python train.py --model="self-supervised audio encoder (BEST-RQ)" --dataset="simulated sounds of rotating machines with and without faults" --train_examples=39062 --n_mels=40 --hop_length=160 --input="log_mel" --activation="relu" --fused_qkv=false --width=128 --positions="learned" --kernel_size=15 --lr=0.0015 --beta1=0.9 --beta2=0.999 --final_lr_fraction=0.05
Rows from block 5 of a small self-supervised audio encoder (BEST-RQ), named by matrix and row number. Rows with one number belong to one neuron. Each number is 128 + 24 x the weight over its row's rms, rounded and kept within 0 to 255. All counts start at 0. Numbers have three digits each.
Before each neuron's rows are labels from the 100 clips, of 14976, where the neuron reaches its highest value: "top examples" is what is common among them; "loudest band" is the band of the loudest frequency at the time of the peak. Only what is clearly more common there than usual is listed. The data: simulated sounds of rotating machines with and without faults.
# fc1: second MLP up (model.blocks.5.mlp.fc1.weight, 512x128), inputs 22-43
# fc2: second MLP down (model.blocks.5.mlp.fc2.weight, 128x512, transposed), outputs 22-43

top examples: turbine; electric motor
loudest band: 1000 to 2000 Hz
fc1.400:121116142144138084159084138134142144108103114167135103164145105138
fc2.400:105097103168138146148148148136083120121112136193059082110134124116

top examples: reverberation; text has "room"; text has "reverberant"; conveyor
loudest band: 1000 to 2000 Hz
fc1.13:138159146134141092149120108164119155163135134105163075121142122158
fc2.13:141137106132085106134117156150105146124107145128097217116133118159

top examples: speeding up; gearbox
loudest band: 500 to 1000 Hz
fc1.94:138150138114140117177144078128125131103137140141143116142158143122
fc2.94:148169092104152098136123122124127088125116122113133125145102135140

top examples: conveyor; bearing knock; text has "muffled"
loudest band: 2000 to 4000 Hz
fc1.112:113180159131167078141146133110109149108124073132099106136135171118
fc2.112:132077146173109139102146115143123092118134132103109093129132127112

top examples: air leak; compressor
loudest band: 1000 to 2000 Hz
fc1.483:129116132117116072133115154116101167100147119123140149200181120146
fc2.483:131155138209121088121132119138145146117090152149109082169130114117

top examples: gearbox; rattle
loudest band: 500 to 1000 Hz
fc1.399:128104135128102120135107075128094184167140136128142122107168108102
fc2.399:143142077070112117170090139119121116147132156104121101140144120124

top examples: speed: slow; conveyor
loudest band: 1000 to 2000 Hz
fc1.362:126134147104130087134073129174117139111114139088153143128104161167
fc2.362:121140159143091143160159123130125134131136085161089129102123149081

top examples: state: faulty; rattle
loudest band: 500 to 1000 Hz
fc1.98:154120124154084110133136050132116160095139113165103120147163126094
fc2.98:155094101124126128139167137130124157137153141100170168119128071125

top examples: electric motor; gearbox
loudest band: 500 to 1000 Hz
fc1.236:113121136133139120145153089116164140113116114201117116177110104157
fc2.236:106167154170123122132099122119150142151108102110143131091125168113

top examples: speed: fast; gearbox; electric motor
loudest band: 1000 to 2000 Hz
fc1.428:135114156110143106135127137116142133092111169078121132146145114139
fc2.428:089178136121157147086130094153102109148105155105126175175121144138

top examples: state: faulty; rattle; grinding
loudest band: 1000 to 2000 Hz
fc1.436:153148140118072162127126085125124180155137101145144134157149110068
fc2.436:157122108140092124117118173108099142161119082140119139147124118109

top examples: bearing knock; compressor; text has "thin"
loudest band: 2000 to 4000 Hz
fc1.260:129152133121139102142155160176072180128106124141166117126143144116
fc2.260:095118118127175086142181176132134086106136110107120098144115093145

top examples: compressor; bearing knock; grinding
loudest band: 2000 to 4000 Hz
fc1.59:131148155157168139144128146102133127168124123173078145114123176159
fc2.59:139110174136129130164150133142143157079117113129104102144164103079

top examples: turbine; speed: medium
loudest band: 2000 to 4000 Hz
fc1.157:118150162097131070180127120150111135144101101109122116161120108125
fc2.157:092123157107114120118126111112124156142138143091127116179162128129

top examples: conveyor; text has "quiet"; air leak
loudest band: 1000 to 2000 Hz
fc1.404:148148126122097063140079154131104146179133147125165098149111156147
fc2.404:120115133140157142163112132143156128125106153131128163176137115141

top examples: state: faulty; rattle; bearing knock; machine: compressor
loudest band: 1000 to 2000 Hz
fc1.69:118132137128106112148125129159158130100161135143099128157141114128
fc2.69:154107136132111152167100072143144140144147153125153143149110089146

top examples: bearing knock; conveyor
loudest band: 2000 to 4000 Hz
fc1.388:108117126133119122113126149130113182131150090099167117180151135094
fc2.388:150122134131165119137125108126138107147146131165133125128139122140

top examples: state: faulty; turbine; rattle; grinding
loudest band: 2000 to 4000 Hz
fc1.283:116143176135105113149122096112089166137145122139080139114142107129
fc2.283:101116196169129096131127122156163134151123097086107096143137082122

top examples: turbine
loudest band: 2000 to 4000 Hz
fc1.378:120114158140120108124088104151094153143119125151086148147147133119
fc2.378:136129119182116141184080112120197112107116107119108125117150148097

top examples: quiet level; air leak; machine: pump
loudest band: 250 to 500 Hz
fc1.10:123103135083127117152136133155102203154163128129124120116140175147
fc2.10:157088118133109127129109141128169120095143160130135134139151085141

top examples: speed: slow; pump
loudest band: 500 to 1000 Hz
fc1.391:130137157107116092082125081123085144148130106122152160127133155140
fc2.391:142157056116128143111154128098145147114136120108164122128092163103

top examples: slowing down; compressor
loudest band: 500 to 1000 Hz
fc1.220:160138124094129090121124079110125164137098140123106070168130116126
fc2.220:158101143086158120103069116127101109076120173090133087149120165141

top examples: text has "room"; grinding; electric motor
loudest band: 1000 to 2000 Hz
fc1.296:121112192138123108169106103100134123145132132137132080127128130149
fc2.296:152085127120135097152110135113131114160144188128145126147122137175

top examples: quiet level; conveyor; rattle; text has "muffled"
loudest band: 500 to 1000 Hz
fc1.158:137142133102124075125120131152110150083148087162108134148150128150
fc2.158:103137110119107132133103118092132116130120132141117073139145162170

top examples: pump; thin (high-pass)
loudest band: 500 to 1000 Hz
fc1.292:093107142100086110111118134119108199117129119121175160107106125104
fc2.292:137140135152110105094170071129113144120137122107135084152118179117

top examples: conveyor; text has "speed"; speed: medium; imbalance
loudest band: 1000 to 2000 Hz
fc1.60:173172106126121110105065155100099163141128122134110101138128130116
fc2.60:084095130116138151153138115119157106136134156119185172118088115141

top examples: turbine; gearbox
loudest band: 500 to 1000 Hz
fc1.104:161110158144140115132114096127138130120139125142142118176149146108
fc2.104:126157133169136162130122178089123131143092130120155142165088127123

top examples: pump
loudest band: 500 to 1000 Hz
fc1.372:138160127102129114123134115139112107129144140113158109101129078172
fc2.372:186093122142119118087120132121143119127125117135142150119117103107

top examples: speed: slow; conveyor; rattle; grinding
loudest band: 1000 to 2000 Hz
fc1.312:127156137121105127120098070088098158149160073111121164117123154138
fc2.312:130166126130122110119166140122123130150112144124117093116139125107

top examples: air leak; thin (high-pass)
loudest band: 500 to 1000 Hz
fc1.177:130184120109101077141120123144069152148119127114118099156115116147
fc2.177:082125128136147136119166182133161104084181079115128131138134091106

top examples: speeding up; gearbox
loudest band: 500 to 1000 Hz
fc1.164:109157173145157116141159062108149127124115101177131074142128122145
fc2.164:106169176170139129161128120131172161138109072151127117178170145158

top examples: bearing knock; piston engine
loudest band: 2000 to 4000 Hz
fc1.401:152159196147111128184089138162153133094141101143134141142167148122
fc2.401:121093126139130093160122122162154095149151132137120148177135128153

top examples: speed: slow; pump
loudest band: 500 to 1000 Hz
fc1.284:135153167119150092097142122118099140109127124124110103132146123170
fc2.284:102132153172133146137143145151182136111142098125114117136151101119

top examples: grinding; fan; imbalance
loudest band: 1000 to 2000 Hz
fc1.201:147145144134113109116134087148092158136118131123112114136132173103
fc2.201:149144146140114150126111132085090122118086154112096097105120133129

top examples: thin (high-pass); gearbox; fan
loudest band: 1000 to 2000 Hz
fc1.28:132151128140129121179136087097161159111167120127137143163135188158
fc2.28:084131101129122168138152162130121095141100128092102113097121105101

top examples: state: faulty; bearing knock; grinding; machine: compressor
loudest band: 2000 to 4000 Hz
fc1.223:162148135116140130134134131113118126129135095134138132129114140149
fc2.223:123114167122172140147182152156163155108109142150148111140159144116

top examples: turbine; speed: fast; thin (high-pass)
loudest band: 4000 to 8000 Hz; 2000 to 4000 Hz
fc1.347:124154136149129069173122145140099145141105126097154111159125120139
fc2.347:092147124103137161134108118129133131140127103159146132135094136123

top examples: speed: fast; electric motor
loudest band: 1000 to 2000 Hz
fc1.232:113125162107135082102096132126093123105120155132129134141146141126
fc2.232:106120132136133125152106165148140129097110150125073190107148123129

top examples: muffled (low-pass)
loudest band: 500 to 1000 Hz; 250 to 500 Hz
fc1.508:133145150060160095118141117117095123110159136109115128112153111140
fc2.508:137124123131111161151129121098162084097104115105113133096116143149

top examples: thin (high-pass); fan
loudest band: 1000 to 2000 Hz
fc1.186:139156114152130109181132071157124160111115101153144116141148169170
fc2.186:107134144136111101115148118144139128147106135090104108197148164149

top examples: muffled (low-pass); gearbox
loudest band: 1000 to 2000 Hz
fc1.245:136120126133155137122137151128140130117122107135096107146110132071
fc2.245:120120140186126150101141135157138121082115145152100103150145118100

top examples: gearbox; speed: slow
loudest band: 250 to 500 Hz
fc1.170:141098153114100113165128157127099130132155121175099129107131117118
fc2.170:151108139121102116158140156162145114120144138122115138128137128104

top examples: grinding; electric motor
loudest band: 500 to 1000 Hz
fc1.79:139087157133143107177123107113139151187149151134122116135132134094
fc2.79:166194114116122104146149070096126163125122081101149145138114173169

top examples: muffled (low-pass); grinding
loudest band: 1000 to 2000 Hz
fc1.116:156161149111154132117092144135112127102159087172128146134113124095
fc2.116:148086136146139133145121147161147141150120135122110095162155121126

top examples: text has "speed"; speed: medium; turbine
loudest band: 2000 to 4000 Hz
fc1.121:143133131091131060156094135120100151142116121158087129174099114156
fc2.121:135152129105097140101093191131135071133107130073135192127112132148

top examples: quiet level; pump; speed: medium
loudest band: 500 to 1000 Hz
fc1.7:102133112093121136086154116136106164123130116119160139153122140170
fc2.7:127123086125138094100130144181089091144107146122127146163116084110

top examples: reverberation; text has "room"; text has "reverberant"; conveyor
loudest band: 1000 to 2000 Hz
fc1.113:175104192107127166132106112111121149122154118146100107152116150139
fc2.113:155136094132120117149137159170128115104127184113126162118123107172

top examples: speed: slow; turbine
loudest band: 500 to 1000 Hz
fc1.431:154114168112109073177121107092147122105107122123148076159129145151
fc2.431:164108146100140107179110126091151111117145112109159164147114130123

top examples: turbine
loudest band: 1000 to 2000 Hz
fc1.32:153133166113111113127095136149130134116110135114110107121152115167
fc2.32:110094206137110178134125167108140131175121123120101151123087082122

top examples: bearing knock
loudest band: 2000 to 4000 Hz
fc1.457:116122160127110104138117150164124164126135101107144126124139092114
fc2.457:129140106108125136070172116130077175160121128148168145102110117107

top examples: state: faulty; rattle; bearing knock
loudest band: 2000 to 4000 Hz
fc1.42:145153177125115127124115070115074180142135117123138181124158139143
fc2.42:151158130157180141125097160106125127095150131146109145136123119060

top examples: conveyor; air leak
loudest band: 1000 to 2000 Hz
fc1.161:132120128130098078116083168110124176136107140122149129110150146153
fc2.161:110154131092144145066098098120115092156132167086149186153117134144

top examples: compressor
loudest band: 2000 to 4000 Hz
fc1.64:158111154085104080109102086122142120143114119173099092162123134184
fc2.64:148095148139065139104092175134126128113102097091123178151161112126

top examples: clipping; text has "clipped"; turbine
loudest band: 250 to 500 Hz
fc1.179:109090154141156077154149142165124139110146135098121090156167124118
fc2.179:145168111164124157136141109108135159108064156158100085114108146117

top examples: speed: slow; turbine
loudest band: 500 to 1000 Hz
fc1.425:113158130107163059107141142130086135127096113128110072144114100119
fc2.425:130156094104101117134163125122193116062115123117096107144094088124

top examples: gearbox
loudest band: 250 to 500 Hz
fc1.501:132119136106125114124134125106117120145159126149152115115129116104
fc2.501:121095144163133181128117147132155149129124161091144129130137138148

top examples: gearbox; slowing down
loudest band: 500 to 1000 Hz
fc1.14:168119134074112163133117086109114135145131139161163146137113105100
fc2.14:072114163140146093111117133136126137158120158138088144142082140094

top examples: gearbox
loudest band: 250 to 500 Hz
fc1.83:114122122125099136116141105140074131137173140142119116136164100103
fc2.83:155131123152121128125136147125177133108135149121113107126127138141

top examples: state: faulty; rattle; compressor; bearing knock
loudest band: 1000 to 2000 Hz
fc1.403:154179132154080116115114142144129147138148093128132153132116146102
fc2.403:126143077132175091101196083163113120161147151131123150141134132117

top examples: turbine; gearbox
loudest band: 1000 to 2000 Hz
fc1.100:116129156118111024192124151136084154150084118083137110140136123144
fc2.100:110138117122101150119116091134120159134133075148155187131098118090

top examples: speed: slow; pump
loudest band: 500 to 1000 Hz; 250 to 500 Hz
fc1.307:155089141077127091113135122147086125112143116126143093110131155130
fc2.307:142124147130103097105124075144133141117110135080141142134142147082

top examples: quiet level; pump; conveyor
loudest band: 1000 to 2000 Hz
fc1.455:142140155126156105126128128212115162120101162078121132154141149153
fc2.455:094184107145091133125160125097147114152123116157109141139095136129

top examples: gearbox; text has "speed"; speed: medium
loudest band: 500 to 1000 Hz
fc1.199:148132157131134114150131120108103165163120139155129123162159144106
fc2.199:138150074143153126112102169128139134140111116141116167153149111104

top examples: electric motor
loudest band: 2000 to 4000 Hz
fc1.76:137132160132088104124076139137080199148131107101113143109160152129
fc2.76:147135135092111114076127097143109148114139176117160169128137118164

top examples: state: faulty; grinding; rattle; conveyor
loudest band: 1000 to 2000 Hz
fc1.502:143113166115101144100134131104123128117149147127097117134112127064
fc2.502:147085124147137102115148153137116102141125176096119118146108104163

top examples: gearbox
loudest band: 500 to 1000 Hz
fc1.407:145136117139125115125131107129134136107108103131167118146150127109
fc2.407:137093087129139088138106160120156130157105126144137085111160114108

top examples: text has "speed"; speed: medium; turbine; speed change: slowing down
loudest band: 2000 to 4000 Hz
fc1.424:113112132133136097137136117105151114128108104166066114157098102132
fc2.424:150114138132110136161102086070156162124079096133117097112158118115

top examples: reverberation; text has "room"; text has "reverberant"; conveyor
loudest band: 1000 to 2000 Hz; 500 to 1000 Hz
fc1.27:143097135131134140144091130107129130115132124125116096150128173164
fc2.27:164094146145173133130110131169127078131113116118095133148145131130